From a checkpoint of a small class-conditioned spectrogram diffusion model.
Training: adamw at rate 0.0016, 32100 steps, batches of 128.
Data: trained on struck, bounced, scraped and rolled objects made by modal synthesis, 78125 training examples, 52.6 epochs.
Rows from block 6, named by matrix and row number. Rows with one number belong to one channel. Each number is 128 + 24 x the weight over its row's rms, rounded and kept within 0 to 255. All counts start at 0. Numbers have three digits each. After the name is the row's rms in percent of the matrix's.
# convs0: first 3x3 conv (model.mid.2.convs.0.weight, 192x192x3x3), inputs 177-179, a 3x3 kernel for each
# convs1: second 3x3 conv (model.mid.2.convs.1.weight, 192x192x3x3, transposed), outputs 177-179, a 3x3 kernel for each
convs0.0 089:118109149099093134153148127120113134157145157145135112161155147153160151132156143
convs0.1 101:179160142167163163167155150163146153115110095156163142156156167141134131141138137
convs0.2 095:099071125098086129104099148142136136159138171170118154154141176098099126094132152
convs0.3 103:151151167139136140133142156125144137160163153139144137152157166125113119137137139
convs0.4 088:109109152155119167173147174126120174131161169127129136108102099133110112128138111
convs0.5 102:102157148121133109079090094120140151129146153089064107172151151198172181144127125
convs0.6 098:143136122126142136128138145107103102106112134111107114138136144143149158133136134
convs0.7 087:121128150130127138140141158108110100138130124141126125101113125082099106143140149
convs0.8 081:125085098181119123155126144126180109138170126144130148136115124132112114146144164
convs0.9 106:138111111123106099140096125148154157121150170180150193109137136145132142144116153
convs0.10 101:112101103141135126107099089103093094150135141093094095124125124117112114133134141
convs0.11 098:117119134127135141150139135174139128139136139160141170140148136134120121134125139
convs0.12 093:092101099095129118087133108142123114138125133146144141156137118122108106084100101
convs0.13 098:136113088138135127113111109109115116103099098170168166136139150122127129104117126
convs0.14 101:093090088155151142123132142109122110123138150118115103143139137125127131106107107
convs0.15 092:146113118121098146109091118109109098124116125180151180108143151106121146109144134
convs0.16 095:128132109144129087168142083097123161104137169117135144139122128118105121147122133
convs0.17 095:128136098142122116134135137154163120156151143173187189129126142135121111159155154
convs0.18 119:147114128135135133106108121128134126088107114109111097186184180183178178116121129
convs0.19 097:138160118178160126130101114134161111113106101151149136139145134151132129129108108
convs0.20 110:134123129125121118153156152147142130112117135131120123088090100148152145175174171
convs0.21 094:136150140137155150116133156113137153108132130095123093141143115129155152131155155
convs0.22 109:106125126157163160140115129142141131075093122157151163102107113098084064143129091
convs0.23 121:116117125145146139155150143137148130158166171134129128120146145169184177158154150
convs0.24 098:169160168165150176172153176165154118156142125140106122152141153123111144125128132
convs0.25 098:134111132143126144117112143129113140125100097124111139117146148109132124124132131
convs0.26 094:149156159116116116166162155089101123150150148104103118141139137136135142153147152
convs0.27 109:150145153139113154165140144184173153117106127129101158145149123136153114116134102
convs0.28 095:098123145095125154090120140164113162145124164150155160123133112095069072128104087
convs0.29 089:136129117090089081132117115131151143149128075156126129076074099062102129123116097
convs0.30 102:126111115144118113119118135152154146144138139172142162152149141131150114155163152
convs0.31 084:111109103104126108129149109139176133149186144125157142121124140136126156167150163
convs0.32 098:128163164107143146105126136122122091135119087163170088136111142142112122137111101
convs0.33 104:164143151148155144156150145137132136152140137114110117205215192211221218197170155
convs0.34 107:062092121116132126137125115104107130114099113124110106051058063164175172096102097
convs0.35 090:127148152103119110100119121163143152159177173123142121083109116114148147129151148
convs0.36 100:106187118090184107112171114136115100125109095126099130151144132141086095137128101
convs0.37 111:126118133114101093135140146095095110147140136152132138150152150141132122125118111
convs0.38 092:071079090136110083166145094098097109119139135107118102108111139174172171167161189
convs0.39 092:122113106126129127129132160092111088135140119145167157143153158096111121071080091
convs0.40 107:103093088165160136191182180114107118133136136100108106134129128120105104109110118
convs0.41 091:135137151136153153143185141106111111124109108140102097118154137133163152112143149
convs0.42 104:154126154130129104131135077116108134151118155125094162137145156144148163120107118
convs0.43 105:086130130119171166076104112146157139129118156124102139136150145118118146114119127
convs0.44 091:095092126142145147128134118147182148140140172100111115125158164080113131120107102
convs0.45 092:135147179139117136144132133135127140139100102091088073130142126132164145150153163
convs0.46 111:128125122124130138145154166160167170141151175167157167117120123145147140162139142
convs0.47 103:124131164162121142104093097157151130137133118150162127151142129134120125126108104
convs0.48 097:173145127119116116160163162102106120115115114106099101151149147149153146101111117
convs0.49 115:141147156133124118170160122172121116129121115115117147136127113202171131172164120
convs0.50 097:166112093160092081125099111074140107096130110125135106136132117153171144138108095
convs0.51 106:141141107164174166119117117105143120118107094112133092119143131119129121174181189
convs0.52 099:115150109105150119111144158142092106123087103158109078128117103173138110120147108
convs0.53 108:122110107100105101151152152140135168129120114123124118171176175121121115137138138
convs0.54 101:135139146124138159143166187147153148136132128202178161154152163150152157114120112
convs0.55 095:137100129118084111107118145124110101115100157135107119115154142143115141159140163
convs0.56 107:150140160179142121134128138133125116118119144133108135121121128138143138106091087
convs0.57 094:085059126105089150117094162146130133154110122172096113076096106068089103111132133
convs0.58 101:098129154075108153090106154115116119094119113073122098129132127097125109094136098
convs0.59 101:099074122130103148077114133091137085133171124135125107127100122146133127116128130
convs0.60 101:113101093128055109151085151153138108142115152119082128120130142089134124104129107
convs0.61 095:129109088116123137095131074097128111125132105164169151172107110136108120138145128
convs0.62 100:125112103144126094146118106153127113146128134139132101128127119117127097138132119
convs0.63 091:151145169146120123108124115151113142162171163087085073140106098101080098145143130
convs0.64 112:180168176115124123105117108119140128140156160138118143096114117156165162157170178
convs0.65 094:136093108114097145138135135111121136087130114131116127092078120134111130074068100
convs0.66 100:104118115137124117126117112168160158123126130128127133127133129144142142133132126
convs0.67 108:108120118142138126112112128144134143126140137153142150157166150152171139167167156
convs0.68 100:116128142115123131148140156135138091163146156139104134141115113156128110110096090
convs0.69 104:103112113150153152115131147114129145122119135090085093148147147119121123147155165
convs0.70 092:098114125133089115139107109113201179133169140098124101136127141112077090137126165
convs0.71 100:157176167135132104144164143159168164113123153112148149111106131135151138100119117
convs0.72 100:117115096120121132122114093133126110140117113119104119115141126135128149173178180
convs0.73 108:130125119180182148162152130147147122146152113153133110129130115116123112167163156
convs0.74 095:093082098097112159086119114125165175099125135126123111174125119148106111128141120
convs0.75 103:140128121144154165118120121118129119122124131149161137130123124149157150120123130
convs0.76 101:109104106133116126163159153138145146169163149105110111129127134122128117125119119
convs0.77 103:130123103101101101120129088086104126110106128102089120102111117164193178171191163
convs0.78 092:149123123149144120177141167115110118161104070166105083102126137124129113098118113
convs0.79 097:158151157130117112130141151136140146115126140130130128109113119151146147111109108
convs0.80 096:083091092153162153130139125121121117123121127124127136128125133154142141133132118
convs0.81 111:113105109097095103090097104156141111146127112107094081130130122161165129145160129
convs0.82 101:111103113148162146146135100117108149114096083105174121115127110093112106160146119
convs0.83 099:161131145153162141106132111114121137110116107110123096136147128163173160146157151
convs0.84 101:126115123144143152118119120138136126164155173092087091145145137129133137123134133
convs0.85 104:097086082141146145159156155120139130136143134141139126140133128102103096132136133
convs0.86 094:156160174138141126116125122134149140147145147100110131098103102113125115112140142
convs0.87 098:150165174136121153132140143138175166149149125143114113100109129122118142139155178
convs0.88 097:060109133097130144103106128138101095118118097138128119140153148094117111134140150
convs0.89 100:152133130133144146123162157128123131131145177138154130140155133121146132091146157
convs0.90 097:151133118153140120135122116117112111110108102125127118129137139139141146135123126
convs0.91 116:124130149081100116155162159078084096164169182127102128113117117131143152139145158
convs0.92 086:126087114150130139105106113101103118129144159107111161094080091140124133146142154
convs0.93 095:144145180119121127123153133143120164093109189085119180114132131116119138104142134
convs0.94 102:137110118115123132175161122125127132096123129060084093118125114096115112148161165
convs0.95 105:114095126147138166114120179132138166113164150140096111115110105148132127134132125
convs0.96 097:134159106136149113110136125100117105093113079114139122147108106148120112140124130
convs0.97 097:112119175112100111134130139140092081114094122153098114137133141168129149179148181
convs0.98 097:186168165165147157099114144136140167127146178152132124122120124117121124126136150
convs0.99 099:103134116112144135121116113185119117154113112151121149142103123157108118112135103
convs0.100 089:128122120090119107137121113126134141165133131133114086118112118133153151126134136
convs0.101 094:080098131093116136110102160160130100160110097143125115100114129065114124088111114
convs0.102 103:172169155092109123078073084135139149138133128150154147122120118147136135115114118
convs0.103 097:093094082090095074107172146106139110131169180125113148142127125130126114134120136
convs0.104 098:108126098108119142128112147088116110125142141133150114146140147150131145095094119
convs0.105 103:142140136150161154154158151100116126119124143093097103122122124104116120112104092
convs0.106 098:115124097132142134122137100128101091123103107122107142135123111147136138168151141
convs0.107 093:122126121126140129120110114118090112084089118061092152070110118061107078130114061
convs0.108 105:087161157103173145084153136125127124164135139151121121085098122142174169153183180
convs0.109 096:128114098136097115114090090110132142094124110121143138139120156137071106141088110
convs0.110 109:120124149147136146127117122153127145114167151136148131129177180143182173191180169
convs0.111 108:163167160119114105106103092102102111101104107145133134118122126118125124125129130
convs0.112 090:084108141099117140086096163126081115128116103146115081102133120136137120128152169
convs0.113 099:140090128128088128124118149145137120147099087159130121111122123126122142125120136
convs0.114 099:168167153115110109140152158088098118171167159082095106109111112127123122126137138
convs0.115 104:132131144133147139103124118103114105123142160144111137120127123142166140151162154
convs0.116 094:120117093149133091169146093110127126089139159100165169109121118092079125131141144
convs0.117 094:155170174161169170157155169135142119111116103098106116139135144133124130133133139
convs0.118 099:122123123127147139118135138118182142098154118158167149127124145107099114113102100
convs0.119 104:117130115117131149128127131106123108127112128163131118150159146122150133159152132
convs0.120 107:119127130121123095112150137109084097100066114152151179112137127155164174105136134
convs0.121 097:137126110087097108133133128105102119148137159151140119125129135165155146119114119
convs0.122 098:108096095117119128102122127071118122176202128148150127100091074144168166133134135
convs0.123 100:130120128127119114109114134123133124113135167148108161119122110152176132156171157
convs0.124 092:106087075132123118136115152146121126133129127121131136144112114134130143128130104
convs0.125 098:136104104151129130155122123129117143156128144163150177097109092121103092119100090
convs0.126 102:126144137157153133108090100129124123116119145137153187140130140136153143142133133
convs0.127 095:115126124096127134113120114153134129151157147086146167134146151119148153072112111
convs0.128 111:122117105146140138164154149128126119128121117118093096124116107154158152151157167
convs0.129 098:100123144122121130091143160104082128089094129135112084140114128143114121149175179
convs0.130 102:135117160113117201147129107118129137118107095100137161144110121121141167131109117
convs0.131 098:112108090129126136122149113117123160118101172112122166110124143143153140113074105
convs0.132 105:106111111111113117133108112124111141087098103126170165104117125081067072108106098
convs0.133 094:114103101126124144141140169113104146077094145096114162152159147143150136111124130
convs0.134 107:110113107103101129130123163153154146129132139141115130130116120150127124162142162
convs0.135 092:094095098120131115167172143085152105129160105147166108122107138104083112125142138
convs0.136 099:083087119126141136119114125167154137124127124161145137132131146153156159129130125
convs0.137 082:140146125142129132153143157147133106153140138119094133122116116117126124145140156
convs0.138 106:118138153127121118106106109149155148105094087146149148119124125137145150124123128
convs0.139 094:140096088123135116130193124103156119113142134110155122145135135120116099119122131
convs0.140 101:089123106125174137134153142136130080143120113152122106139147142103083070164139097
convs0.141 103:113105141108095106114099137070112122120088157101097127121135118126120116128125113
convs0.142 104:116118124148123114096095106095113111111117149183127162140138134183204159157155139
convs0.143 099:088134098114142090096119100110132119126136124140150134098107148117138163114123160
convs0.144 111:123132132098106101132148145104105121109109114176162178112111117143141134115113110
convs0.145 103:132123124148154151137139132146129124138136130141138122068088073086086069145137138
convs0.146 102:128097120124111104104100112140156158144145162130111109136125104119134125114128136
convs0.147 099:144163174112120125066057066149115098102074106115108136172176169126119136098092089
convs0.148 094:115153123128145126119143130116134153161124109145124120132106124160124083146116100
convs0.149 098:114169110088132153093118119099147089148174176120115114207128113174147152139106125
convs0.150 114:133143142142128132119107114153147143142144122161139121124128099162153141137132155
convs0.151 102:135144159158167160142145132102105121106115132105100103099092088127124126113117121
convs0.152 093:136159149116164148128148152111133128061086114073140156104125123111135134159178184
convs0.153 094:115099105176160128138140129103088088123132118163147158120130139089106125134138149
convs0.154 099:167177176125112098123118116169160139123128131093077087112114113101101087124109097
convs0.155 105:156159161102115126100093084141146154121118096139149142147142137119121120138132129
convs0.156 093:148091099151111121137079112131128096127129088139138120118095102161144141191144151
convs0.157 106:164153171132130141104117128101114096125138132119131138132120122110109107131129133
convs0.158 094:119101127138146145135155149110117128104084117135116140113109115155112108164158154
convs0.159 096:103116119095104122113122125103108106142118115173132132154169161095119108117135132
convs0.160 102:115115116167171165148140130087086090159153157116123116136135129151151148117127138
convs0.161 103:159155149138135128105130125137146145138119130155132152103104108141146141167175174
convs0.162 101:126141163091075073115102101161164160109090084094078076141139135114108103113115112
convs0.163 103:136140146137122112124125113151153165129123134123111123128126123119124131133139141
convs0.164 098:168174206142133149102122161149165148119124130178149139124122115142140143139139142
convs0.165 105:165172187099090095114125132113130131124133121124110117101106111146148152134138139
convs0.166 103:110101118103094103093112116203198197121122141121110103139136135132135126141141134
convs0.167 087:057051058133113121109083144093133089106121102163151115150099122133125118161156170
convs0.168 103:093081083162155130174174156125126120131126132094093089110113119085075071151142142
convs0.169 091:113162114112173101132183112109122119101125167101144197110113095128160176097124159
convs0.170 095:118135121122127093105094051134122132099061077167101108143137140179185179162187194
convs0.171 099:144133140157098138142164135143115130150145165134130126139128142137158163173152163
convs0.172 094:142130151097085131111081126135088094140109141164113178151144145121112132112112119
convs0.173 104:130115123145113094143136118131137146077064069134140145097095104135128124120122110
convs0.174 098:133135121132131127080104107111117094127132102145147132152146131115116111164169164
convs0.175 104:129115107131138112130127116158133126110129124049127099119117111134130104134141139
convs0.176 100:107102120126124136127130144100117126081115131099103130109107133127129154140160168
convs0.177 109:135169149122137096134126143131163148113142133143133143155148152158144148127137112
convs0.178 114:142153143095102100096078088114108128139128145124109111099101099111091085144137137
convs0.179 098:154153149106110123147137133147152145136133119103107104134136139125124126139136141
convs0.180 089:110086094100075097134124108161135135149111104145150139096107122111096107125116108
convs0.181 113:151143142156168162116120119110115107128126100128134144126165171206233238134158150
convs0.182 102:089080079141131130104106104113130153074065075145148160138130137104105091119114113
convs0.183 101:106114115090093088139134121120109106098091099083081087122119119122129132117116124
convs0.184 100:153132117153119117156127133088142115116148116121165137112139135084123130103126123
convs0.185 103:128097103152109113152108128115145137126135124149139130146134102126119116134118118
convs0.186 094:142127108122126129149125119145070115165111084114106125106128110171116111160141127
convs0.187 098:115118120130130128164146135115105110122109101117115098107109110113113110156162168
convs0.188 110:156151148113122129100123130111124133105126127146144139122123125171181181146148133
convs0.189 100:167165165115127131117116114144143152096080077106122135134137136142141145112116116
convs0.190 104:131111162165109146162133148157121104163133133130122117146164152095141150120122122
convs0.191 118:152149143092095094133139134146156155136134133145122152153151139133135130130130122
convs1.0 081:138146139143164146148159157111105135108082104143100123117101128109083101097060067
convs1.1 104:104110110109113111112107119123129138135128116143141131104105107138130124141126128
convs1.2 082:121118134144139132175159157104106114132122107151163119208182186185155159136099136
convs1.3 102:120115113125119106119110106089100112127132145127128120126127135111114112092097099
convs1.4 094:131111157137110148102093120130129125116127115109138122190126117176110122155091115
convs1.5 096:164144163160114137152127161120104129144117139156113096132121102178140122151121132
convs1.6 099:187185179092090090113117122118113117128120122186176168140147160113123140082101123
convs1.7 089:131137124131130105120122097124117119130126139141147164139145136118130123121132130
convs1.8 073:141116125142116142156134159115092127130120113139125119132139156130136148127141147
convs1.9 097:114113143114111149134126165080088132073118113089153095112119156122129150092109146
convs1.10 114:115113105114119123136138132115111104155156158086099101123136150100114124103120133
convs1.11 106:139139123146145140136139145116130101091109097074132122040149159015144143014154169
convs1.12 101:145146128135151131118138128132096095125081066119050064125071085092053088089034076
convs1.13 113:148152154139137135080088090141137139127126133120115113107113117126127133123127135
convs1.14 114:138136143165167167122114108095097097135132131154146151111117122169166167114116124
convs1.15 093:129139142114133159124154165141117148128100132146105135165114110157118126157127125
convs1.16 104:116123127121122126129123120038068096052082079063089074083023000095025000090007000
convs1.17 096:108121104132146119138131119121107107107104109072063074123129100130141114150167136
convs1.18 103:141115121140128110128091115089088077138130137126148160142130129123128150119127126
convs1.19 088:149106124132112111113101087126108105177139150164165151164152129123112108136120110
convs1.20 103:130129126127125125144144143159165163117126129108118122102106112141138142159155152
convs1.21 091:129131116121130126113139147131134113138142132118144109081105131095122156118170168
convs1.22 100:114106091135146138166177180122123132083084090080106091121087098116088086177132102
convs1.23 115:074077089117133134119122138101099094106109109140141132121130130126130131144135155
convs1.24 090:085090108090088116120109124120114142091100136123130166124136147115122148103099133
convs1.25 090:153144169116107153103099144146162143118143120122117135105119151123114166107076109
convs1.26 100:122115113148155155179177173160161155126119121102099103126125121135138133118131122
convs1.27 093:096073089092095119108116118154111091146119102132110096130140115136149116118139109
convs1.28 103:138118129143121132114090101076121104064124102075119093028024042026028055020007035
convs1.29 094:140161154125143124129140112093118137088124142098154151111144163091123142094127143
convs1.30 104:127117128075078091124131124113095106131125138109101112123150136122148146074103112
convs1.31 085:139125146162165155118144134110138128140121116153120133124126114120141135094118124
convs1.32 099:128110134116088137120104130146139128117119113122109104135150120149167150134143135
convs1.33 101:119107120153161150138153155109088112153123132146158172146150145124149150112152159
convs1.34 105:078082082141119153118117103162160166113113122120145152135134128083093092151156172
convs1.35 100:141132158122098150115093130141137112115143123106121106117147103100121121130135132
convs1.36 106:107101151115103144114086138156106091154108074145128070158147115166158111168149107
convs1.37 108:146142132097098096106101099115110115162160156120113113109110115127136150100113129
convs1.38 076:167166140143149161098124123186186151134148138133159167131139149129129126116121121
convs1.39 091:132106113144117130149121148091138138117153146098140150088158158069162165047156172
convs1.40 130:140134129157158164040043050142146145124117105156153155120127126114124129115118130
convs1.41 087:134125129112126104144161108101136105110134136108129135050112129034105134028095139
convs1.42 099:112135126111125143137115088175148159107101156131111078136163161125136127161116094
convs1.43 100:116130118124137119116113099097140112128144102146149103092091115149142132138125129
convs1.44 083:164159140138154134160169153170138191158129176188125138126183139121159109116121109
convs1.45 086:150116123149111122155123160075104102107120120120100108136135148132100131143082114
convs1.46 105:057063076126128131149156166134135151117112111111108112134132131130126137123124148
convs1.47 097:116100103099098109175170164114103116084073068089101112127120128129125130163182174
convs1.48 105:152154153120128127119106091106098095132132137168157155132136138130123126142141148
convs1.49 100:142163163115107116142162161143123117126101107121104122162173129200218162134168123
convs1.50 084:100134095142123106156119131148140103151138120139131130138143120138130108142139122
convs1.51 097:065086090145134148139111135109114116127146128116123122106139155112109140134131169
convs1.52 101:131127157088101153128156149128110104145138109131130137156095098165142128129155170
convs1.53 119:082087090107117116143148151149152159134137133161157157120118118114116121127127137
convs1.54 098:143135138175176172141142134120099088148141141174175178152148147105112106068087095
convs1.55 093:120135157148160185088099159167115123148115164139104160136136138140153163101106132
convs1.56 094:137122123124131134116121118119109111153142124180175130133122113182156126148145108
convs1.57 090:180130156126103130146128158169137135194157134199161134207159140174133113150120132
convs1.58 111:123124147115133124089137123125099135118097119136096127116112152124111139130104156
convs1.59 096:126132135117116126150121120147110107160123095206172124234139175217109158177105128
convs1.60 111:099135131126148130140133135079066126081061109096062106120071048123066044127047056
convs1.61 094:127119107141138111133119100142173147121152132120121102133184161117145129095121121
convs1.62 098:123161100098107096102109090167161165146149127136137132122116110142136122125127126
convs1.63 094:149111109137112117170146129120155141105152146080132126116153136129160136150168119
convs1.64 100:103114136120127138142154163140147136140152146112112100112136129094109107137143152
convs1.65 087:120115179115122138144144152144129112149127140170134129190138154170098136156079147
convs1.66 119:144151150157159168091086084129118103130125124122122119119111113123125130127132137
convs1.67 090:134125151150145157166159144131116125123125137130124141144106119146100115151108122
convs1.68 085:132107117149150151138161173130143110101122097122124107050065104072097108029077121
convs1.69 111:162156163105106107091097104107106108131127129104109121120122132120124137135130144
convs1.70 097:160130128166133148117136123161099157139102126140098080134167128159165133162133127
convs1.71 103:142127151126127136089074080109107064136142122105113098095102104093128134110141143
convs1.72 103:139123132101110116122108110137146128096111103111124069090109080132140115085099099
convs1.73 100:097099085106106092119112080153126133143118131139118129149136140170153165175144135
convs1.74 088:164163134113113100171110128135136138134131114122132100127124109157142123121103111
convs1.75 121:096103100133134133115118124126123133122121118145150158112114128116122143127134144
convs1.76 124:134130129122122123107105108136142151102094091143146146124123123131123132108108119
convs1.77 095:123115116153126127144104121106122101092105089070098087118078093095085084119140121
convs1.78 083:183166162169152195168129161112124126148130138159141139139133106155133145124118158
convs1.79 112:145151145147139139133133125151155140112114114134135139137133137141135147117117129
convs1.80 096:122117113148138135132128122127134124121116119098094101110119137112112121107113125
convs1.81 103:110103102104106098134144140145131131141121115140133142129108121130109130112102122
convs1.82 103:134150168134140146131146149117104139115115126166155170147160150145125124156110110
convs1.83 090:114120087119114097103145135099136128105107097099080103108099135096099127084101123
convs1.84 108:117120118122128132099108114129123107139135128122125124127114111135130133125123132
convs1.85 125:112120121091092090110114116124125129117115111140143145134138137125125124115112123
convs1.86 096:128138126157151149082103093117100105142156143110105091138129133136130138127128123
convs1.87 088:153172150122141109136149118118117114090122124114125146106142125073102123097121140
convs1.88 101:115091096107109116120127118084108115080108111071086105112156158117158141105134103
convs1.89 101:130145151116143142108140115085097104096097106082077116038068118055075124048062126
convs1.90 105:123132107138152144114134132143136117146147126123128110169147117156145122148145144
convs1.91 108:116111099086091091129127131146152151138134139137143149121126134104112126149153159
convs1.92 071:152130127143131136160159160114122130122134139138148147135148149141153154139146147
convs1.93 096:161157128116136091076097093131104143138130152139086133104137140111138133144168158
convs1.94 094:117110083142140115109095071092115117129145155102101104076083101109100108160138121
convs1.95 093:128125140115128110112121092152174159128148143124138144140154133134119134154137182
convs1.96 085:148140128147140113163129115082102124112118168152141151142125113139128096140157126
convs1.97 085:167132162105136154094132145175151118124140177106090095135118138103118145134114115
convs1.98 072:152149145138120120128123105116124127116121131180159193118129154133139154115117106
convs1.99 100:119109152129122168133097141176070130152075087146095092171124126175121147179123134
convs1.100 090:158154143129142117123123131089120126105107155139120134113135144102114139105143153
convs1.101 104:116129121139169118124153130072098138058066123062072113074085181046050158015023139
convs1.102 122:145156159129134135116113116130134138168168164118122121130126127133126131119114125
convs1.103 094:100099080157151147099087062126108161114114143135121148131084098118081076143129132
convs1.104 104:149130113145141118139111119108128120145141132145132116138142177150107143181116131
convs1.105 097:111118112146140137121104096110100102126104103149147155110099100124119130118127138
convs1.106 095:130131155129116127144104124174165156180164154125128107134141127118119131155142168
convs1.107 094:140113137142117137121100105180094173178111136161118131148134104155134094155128074
convs1.108 096:133135148101078085139108131130098134120079111117078098163109094173140112159122096
convs1.109 111:124148142138154147126129132122141107115131117113133125116157123113160117113166126
convs1.110 106:135138159117114134125096125140121111155124108130108079105116114132152152116146157
convs1.111 123:135138142115113111098110114151149147131127119125121120124121118123121124105100103
convs1.112 089:154167167132123135132133141164116103153125085126166149092100095092103095094118139
convs1.113 110:111144092135134094129116092128104081167130106171149138114146118137163083163181137
convs1.114 110:106105102157147139099095086105110106130128128141136134150158170108120122131139141
convs1.115 090:103087070086065095128113120136158157115135127101134129156134128169144153155121130
convs1.116 099:136122120126123117157147143072077132095074120068032078131086085164121100163109086
convs1.117 093:118085110130104132113110133127128115109123110100111093137137164128133165134130143
convs1.118 099:139123148129114121129110125143128108130131092127123109149114093166113070187163107
convs1.119 102:123135109145165155086108113166140151112119141103125139114148137072110112082119116
convs1.120 101:121155146089109100103120119151143132150114104123111108131128119099127121106130123
convs1.121 099:139141144129140146093105091141136131144135125129142150169165156134136139100107117
convs1.122 104:130110127144101140103130109129128107129126127112162153145119131149164157104159133
convs1.123 073:144138131113116118123121114151151137142147126156169142153149136153144139149132136
convs1.124 104:122120132104121133141151148101109117090109120101119129094132114109142128106133132
convs1.125 091:121112108158162142110132114124109129138118132168145143170146110168145092153153115
convs1.126 096:096119108147164149111126096175146139125110116083079093133119094096120119085144164
convs1.127 094:156160120164165124127148099136120111134133146166137114118142120123140105123127102
convs1.128 106:095081093105108117102095110101115121155153157123118115147140134111108102122123126
convs1.129 094:114139123127154157090128129160118075153153108151141154117077096108122165108149175
convs1.130 090:094123138091110108146142114125127119152158145126133104132141154136109088132115110
convs1.131 098:144133135125130151172140153120129144104084115096082120117109088125122125125116117
convs1.132 094:140140126141129102130120109106139176138150157134124123115126115162166158103124134
convs1.133 098:124113124100086106147124150121127149130155143110128102118107088121119106095112098
convs1.134 100:151131133142125126153149113115093105098106108122139134102166165110162162082133134
convs1.135 085:073101096074100096096149137166163157135142148143156167149106146159116162155106146
convs1.136 093:137116165125106121124093148160163136130126129155138168122102105144136118165155148
convs1.137 065:148152149134146147156165171125129124099098105112099106125121113128130129098105111
convs1.138 107:151149150147156159156147146112117130148156154144146150116117118130132120126135137
convs1.139 090:163135158152143155143117126073135087108125077120122068132093074141097074120077072
convs1.140 089:093088099127124133128126144134185147105133089179178155112135112149152116136158156
convs1.141 098:115107104119118102134118080119166139094119073064104047147105078162140113193168171
convs1.142 092:178139134145125140154137141128146134107124109131157149148147136167164166167154158
convs1.143 094:123123102106142094130149073070053110098085146115095124101104174094097147063097149
convs1.144 107:136139147139124125091080076120119112129133127112116123156152150136137140114118126
convs1.145 106:132129138120125121127139128140143153133130142139127121116117137132126131110114120
convs1.146 100:165174177138161154129127122092109124157169178167170174102115127120116111143124111
convs1.147 091:133112107130131126082092083136128130145140141102118134164163159118130132110140174
convs1.148 089:146115114151128112133111113109185166118156149127164146157191137133177134149187126
convs1.149 099:128093107153128115126121135113150107102138099140163101093121117148144154131110137
convs1.150 111:128125106123113103123113096121130123099101131097093121111098108127136141136141153
convs1.151 118:132143140139135132134127130121115111163156157128138143123125126153151155119132143
convs1.152 087:132151116145148166124144146144135123142156142143149133106132129128144160104128152
convs1.153 094:150145140133138124114119155117122098135146104124145107131125128161172177135163167
convs1.154 091:123132126095102098071066077157159162128124123112121131100101097118117121118129133
convs1.155 116:096099099131132129087089088126121119137129114139128125143141133118115113135130133
convs1.156 083:156117158159119155156120147119130130118129150139143159137142149128125125132119105
convs1.157 112:138131117111113103155162151148155156128131130129130118132136146118116123138129130
convs1.158 074:164144144147136136166166156119114115124130126145149143116137137106122128116127136
convs1.159 095:145149125123109114117072118135083139117104138169163132134175148125152150107119144
convs1.160 110:101104105150141149172170169132127123154150148114114118110108111127128139122124133
convs1.161 097:144153169123129121139149136115126106125122127133129136119082066129113098180165143
convs1.162 110:087090096073094092227200192119122122127129123172161166145147151123123128131125135
convs1.163 113:130125124142149146084080079104097088133131129129128125149150153118122127119124134
convs1.164 089:148171171103131127133164160138130125119111115121102105110110122100113127141131131
convs1.165 104:134131138147148147130136140132133131107108104104112123112111098118127126103113112
convs1.166 115:091093086107104102150150151121119101144144133101110107133134126105110108118122124
convs1.167 067:127124105148152147137123105104126114093095069126123099124141130095105123124114122
convs1.168 121:075067070145148138100117117104107110141139140123125128123126125118121128134134148
convs1.169 089:107133109079122115116139145170121128138113159146100142158161151154148148130100130
convs1.170 092:137137127155164166113110086147153116161163133127143152097151153097129123106138152
convs1.171 095:109124104145135123095087074128094128148132131117128123110116150151143167140109102
convs1.172 100:128110122160138133151138142130123130158154132146146128132160141116151127131131116
convs1.173 111:151148148163159165103103102145131137117109105137148153120108108129124129112112115
convs1.174 103:107115112093100090117124124136138132122129140111109098109118139141146150107115114
convs1.175 117:120130114129131148091122173116116122084114135070101125134151136141162142160165140
convs1.176 099:122141129148157148146147129138129120146149153133137132176143120164141131163157129
convs1.177 102:079123109086122123116123150155134129156140128152157146133119118135129134151140149
convs1.178 147:131124136127120135135131150076082071067075081070071096148155182140140163156158168
convs1.179 114:109108104121125125083084093143133132117107105144140138129121123122116115112117124
convs1.180 082:114126131099113143132131148144138133111113112119115095123143150114115125086061082
convs1.181 103:123133129131136141142137141138108124126118111125137117114133128121132130123151129
convs1.182 119:141149155121124128189182170152143140134142140128130130106113119113121124108114122
convs1.183 110:082094088132132138116123132116116114122114114150143143094092091117118124110115122
convs1.184 121:098108106092089099093095092121103086107102083090104101131096124143100126142114133
convs1.185 129:124120120139127117142129126106099074087095060071084057122122100124130126083103116
convs1.186 094:114106134116119119128137138133136116141114100161149125126120123180112101185151150
convs1.187 098:123110110129129118127118106147148148127135146133132129125135140111127130129139145
convs1.188 108:094114106159162148147157154081076064105090072142142121130103134151099130120083117
convs1.189 114:138140139091092099100103112143146143126133130139133124138132132128121124130119122
convs1.190 103:128082147126104119143105124109142150098113137082086134077107141070108143097139178
convs1.191 115:108106105073080083138143140157153151132132141133135138148145142120125124135138134